Weights of a small masked image model: batches of 128.
Rows from block 7 of the encoder of a small masked image model, named by matrix and row number. Rows with one number belong to one neuron. Each number is 500 + 25 x the weight over its row's rms, rounded and kept within 0 to 999. All counts start at 0. Numbers have three digits each. After the name is the row's rms in percent of the matrix's.
After each neuron's rows are labels from the 100 images, of 14976, where the neuron reaches its highest value: "peak on" is the class under the peak. Only what is clearly more common there than usual is listed. The data: rendered made-up planets. In brackets: how many of the 100, against the usual share in percent.
# fc1: MLP up (encoder.blocks.7.mlp.fc1.weight, 768x192), inputs 128-191
# fc2: MLP down (encoder.blocks.7.mlp.fc2.weight, 192x768, transposed), outputs 128-191

fc1.521 117:519489495480514474483538483482487497504446506550469522553541518486483506489468487506510454523509502481540465521506534517536503504522486518490507476502502475493511500490528534470514509514505465
fc2.521 123:539533505546500507496490480459478515489507455482527482461477490498487474522461478524458542494512488567544507489485492522479490523475478512471487513487475541582515504528507464519517444485490524
peak on: ring (41 vs 2.7)

fc1.55 077:553487472493495513537442523493471508451523541515501478460512482515510542525450494444445478546488498501502459520494477497494494481492532455487504513521485522499496505520480531515483458522520520
fc2.55 064:510533549512515472445530494489491475505497515487492558507483532512504472511539511511536490501522506494488525479519505501506482455503509505495469496446541502496467500515556502483480452492518518
peak on: planet (85 vs 22.7)

fc1.767 067:508458560493513453511478491481471540498488518545465510542509491536504483529506492525468508510500460530521487492483522519520450539465513530497501463514539519488502516502476441497506477477469540
fc2.767 066:483523462505518538490477485510530486489540473497518501493519515497525519517486489505520535494496509520501487465435462460485494464535511512519444584490461472497477469495518497504507514490536471
peak on: ring (96 vs 2.7)

fc1.572 056:562473501506471555493522495469519501432545484478480475535491526512510538475470536493481484465481495463487459464471467483485487486507476492510497495532502508534510526476507511516482490466542528
fc2.572 056:472519489504547495550478492520497533467508505488488483470483451509498517528491479495494434514513477545517500521522500474505488528501490493495460499498464517503510498522460516527490494478491465
peak on: planet (81 vs 22.7)

fc1.570 141:522478505493495458506534571520529475506473531560485544448520463527513476502488501524473469508504476499526504514534507509476494530457507538476472479477524518483449507487526521533512515526490523
fc2.570 146:482495514526485492492509533487490476512535526507526459472467473489508489474528462489536547510508468484485472490536455523498521510527497505494529509535575468505492506521515509531543493523536512
peak on: planet (55 vs 22.7)

fc1.439 043:493498489485478482545493487520496545468549532531476531505515486545493534460493504487500460528460506522499467504512501555537453486457515502459511539536477522493511502503481519525467520483529497
fc2.439 044:512521519529528531499497457487557485487457486468500467499480493464509439551496480520460423495488473495544548466484490510463534510510472521515443493479550513518493513507500486508535458495516477
peak on: planet (69 vs 22.7)

fc1.290 074:548495510513455525486487495542526504503518489472499504500485496453483506527475534519513519515519555499459551511511494513525456491545470519509485481465526537522478492483451503545498487475488438
fc2.290 069:474511500516502511505492463520499524442454525511561507513481518567492544511520481487493475539496500460494492504495457513505471485520484497482536524572446508495521490503535543557509523465504516
peak on: planet (98 vs 22.7)

fc1.307 126:496549521506497516541547501465507503537515509468508498487508505520522527464451446490475483486505507487524450496503490526496495531487512506517528534502499536476509482486530515501445467512510549
fc2.307 118:485491511521461487516503532506493457504469496480466519521506510492476479525491513455498496562492482498471498496511483477548515468557455474505484506538483482480471512545461507527550462492495517
peak on: planet (100 vs 22.7)

fc1.584 160:467460559544497518542481533533496468493483510499519469503474455491521487496492503491479506527513518538448505441535453498514485525512502465493490465497566524501474513506479503520539457531515510
fc2.584 177:522529480502472452482500477445489545529509510440497519548511528501468498540452486507479495476494495481539465548461505506497491515517516518484503503486426480542540470467485494455514544490504468
peak on: planet (58 vs 22.7)

fc1.495 120:496476523501535487522527504512545460488461484555458481484497547508535498519521485524543462508536485544523470456490478514487532527479534527490500501498517487477469521464471497483488489493447493
fc2.495 123:501487471497514518496487537458473514512547504476464494521492507531497523505506494487547573472456516480447526478531542468496520480471480492519506536516505521485475504521520519471517469507497503
peak on: ring (28 vs 2.7)

fc1.585 094:490497518488487484507507496517469482460489515554491502488468475504480524480489522531558460458525499549497489511507463551538497453469536496479505490485499511510470501526529511512485475447534507
fc2.585 091:494511476542518510472472472496510521507514511476508495526527514516555511479502509486448592548491483476552524486485503481454517497528520500470492496521523508435496460472470503484529548543522461
peak on: ring (71 vs 2.7)

fc1.462 118:536464538459503534529506494499489478481480522494479497489481498513517517511464512484502493530549488481444478497496514545487498512464504469478503509538479552498488484525472463524486465504521484
fc2.462 105:489519498531527500512490464515493515480520480496549504497484524460509487483503492499447504456477519532522541448447497457481480483481433512467504498489512484523495493504496480517513472495493517
peak on: planet (98 vs 22.7)

fc1.414 125:547495467500498490489512525537528495479470535505533528511496509556495527486509518491555478501517527527517473500487496501540492484509466492513514467477465499501547508493480485471554502554492490
fc2.414 113:522504509500490469496506483558472463480546486506467513478502485477497474514554500498491524542491483497528494480501522470500495497519477531470512487486538479523533500503503525516530486478521502
peak on: planet (100 vs 22.7)

fc1.202 061:532529473470479506509517495512500496506478531512473526469539458469543451472507499459506530478482556490478487501533492503556462484496477531476526488469454476493496545458504480506486482512509483
fc2.202 068:559476464518513533498544506468481496411461524502524496503535470483487526499464516506494478506487494521500485484525493496525512513457485486455513531457531537501511511548481519513484458471503506
peak on: ring (94 vs 2.7)

fc1.356 059:518537474488503500479518528475490510487534507468480503475443466491494461490485487519505508499508496504531526482513513517542487487444490510439518443487490559544507475529496529507492499531510506
fc2.356 059:482517491507475508489492498525510487500436511537511485536525507505515528514517522499459460505479474495525474491469464515475488524524508527557477501523492444454495499481478501520514484485505527
peak on: planet (100 vs 22.7)

fc1.10 071:496522520473531540496483476473498503485498518458477518488487507497560520541479492525464494508520511543453530510468493461510530461508518481515480478505513471485550525501465526502486532516513503
fc2.10 075:514460522501492532482556457499505523487443523524506488577494493479509490528532510545516489450474457441539465488526510518521477481508504472497490518493477468514499528508515479511518474497497527
peak on: planet (86 vs 22.7)

fc1.326 048:535497503511586476525520549479461517509513507483466441417502512485518501489478485505498503511500496509483499472537463516493526547470514481476495524501484556468479500452475546470478475502480490
fc2.326 047:481476539526460527465458456529526510450533481469530513556532489524514535530511485492557495467511549472528439494458488435476487473511463472505506461491504439514485514541529496499516470537553473
peak on: ring (29 vs 2.7)

fc1.755 065:491463548468480490503496446512465543491474502507496524554533505455473496493479483506487492472491500484517510514490515508497492506484523534485524445513501559483473531518487499486476492531500539
fc2.755 064:495541457526513499518472523514537510500517495492502530437494505540542495499488488517473490541527512499500519500505507475514477487508480507523490549513500455496523503457511488492528509472522465
peak on: planet (97 vs 22.7)

fc1.101 123:531530490545518521508478483511528465495512490522516483517513525539561498494484525490555488499484471485497497435506500525496538545500505474522488516475483472508461505510526541525461509480514503
fc2.101 121:505452516511512492537468478481476532471527501439466487518506504486533507535462500502492521510476527508527462520496476505466540519525524474475508475528484530461495496464481478501543502501523493
peak on: ring (27 vs 2.7)

fc1.399 099:501504504513485473491498517508516465503496499511502502493488522521545470467479515512522519491494517495466447463509461521481510533479510515503516524494504490520489501506479519508484468497522524
fc2.399 103:530476527473538522491476491488491516515536487478478550514533474482436508572478540510453500485484528499514523461489480514538494510494476483502522508479466535510535511473542475479545532499472500
peak on: ring (32 vs 2.7)

fc1.554 113:513486578519449480483452478525545477487458444493463523477516477474534459484463521517506534488526473504470498498526502524522494470489473552480519455499477452496464483480489521479517499525521465
fc2.554 124:473486443476524492526525510494439516556485508520566457475499454501508518522472495507498473495473540498477484513531505474535516526491496463504483508461537516514533501508494480523538498508472535
peak on: ring (44 vs 2.7)

fc1.64 116:517533496518487493463487477483496492441526564517505523529498517495467452475527519499490477468443463495563506518473508539485503507487554487516475502456497485440480513458472527461481544498515530
fc2.64 116:507532475492511548500504502508491490528528506443523476498507491528496481494503495534472485527531481524473522444497499499505480462545494509484480500471491490576486500501500501503565545463495486
peak on: planet (99 vs 22.7)

fc1.537 131:482518503485440527486511489506520481485535468480537516502540526479473520486485501482457521505513493523490485496519497547508488515532468458510479481509458519575501481458471502514474524490497527
fc2.537 135:470525473529520482496511496509491523538486528514499515454421480492505509513517507510520500479500502512504514500511526500470493446495519512468565523507552504451480503482498478494491486536487504
peak on: planet (71 vs 22.7)

fc1.161 149:544541485453505489543517517438497500485465506500503496487526479459477500498496516494487468489507504474529492488515509491467466497490527560482513513496491503516526500570469516552495522498536461
fc2.161 134:525528465527488515491508458479553513482456463508504538512550461506504511499449472529487486510504475507541497517506473516453493518505509473499517500541504496548529498487519526473512515475546524
peak on: ring (82 vs 2.7)

fc1.226 045:490508491497529505487511457474516512494470462500505524546522513533512514482519496496447459465506503500560492525516495478525443543494498488478469475482490520472523480474512515531518545535494487
fc2.226 045:486538534526471517518493493492532498465496515494499513504505486521500465513459526511523476530507479514455508485465506535514527447478519514487468534496503490564508591495468492496501490472548483
peak on: planet (90 vs 22.7)

fc1.180 050:538505488515523477533531548513488530526486494538507481519497488508522531468480499512522523490550494517491501509495512529483513517467501515498500526478502550490471494506520500492511469459503490
fc2.180 047:490479547473507515459461457505490488439509500507502513492488499521496517531501454501474516491476512500512479472480478482502490483552501480485474475515480443498471448518479498485490518542506493
peak on: ring (55 vs 2.7)

fc1.748 141:499502483533537546504492513516537462496500537498513458444491496453468489523483525522476490529465493474467509521482506460481506508513487485532529508494482492448487489555525533515471498453502519
fc2.748 157:503449534484478501549450514504499467507491517506516528487496485517510504522514483533460572506513483534489522493513499482472482483469534512527483517525517550470486508510502483513550477498476529
peak on: planet (100 vs 22.7)

fc1.51 143:468473464498545528464528501506479499480491500472499447496483501487551506536464508481489544499456497523452537513496509545462493476522489499516535520492480521486517470490505520481484510455472509
fc2.51 142:523530522502494494480483467499532495530471509518473508505487509512465536434502531522523482489552475481489519499498441492536487541489496468519482499496530516539515535539495445504517460476502508
peak on: planet (97 vs 22.7)

fc1.139 056:509541548465489513497516463489499530485509488502455444477503477483526508499483505496480504533533492476556532490495471514531526518429463497492506497485514463481469495521538490528477509505522468
fc2.139 052:524451478560503505463479501511477501484528521467486545523507500518495493504525485506477536506507501521544467477470518472472488499507523491499485494501478513570552498474462444475509466504530481
peak on: ring (34 vs 2.7)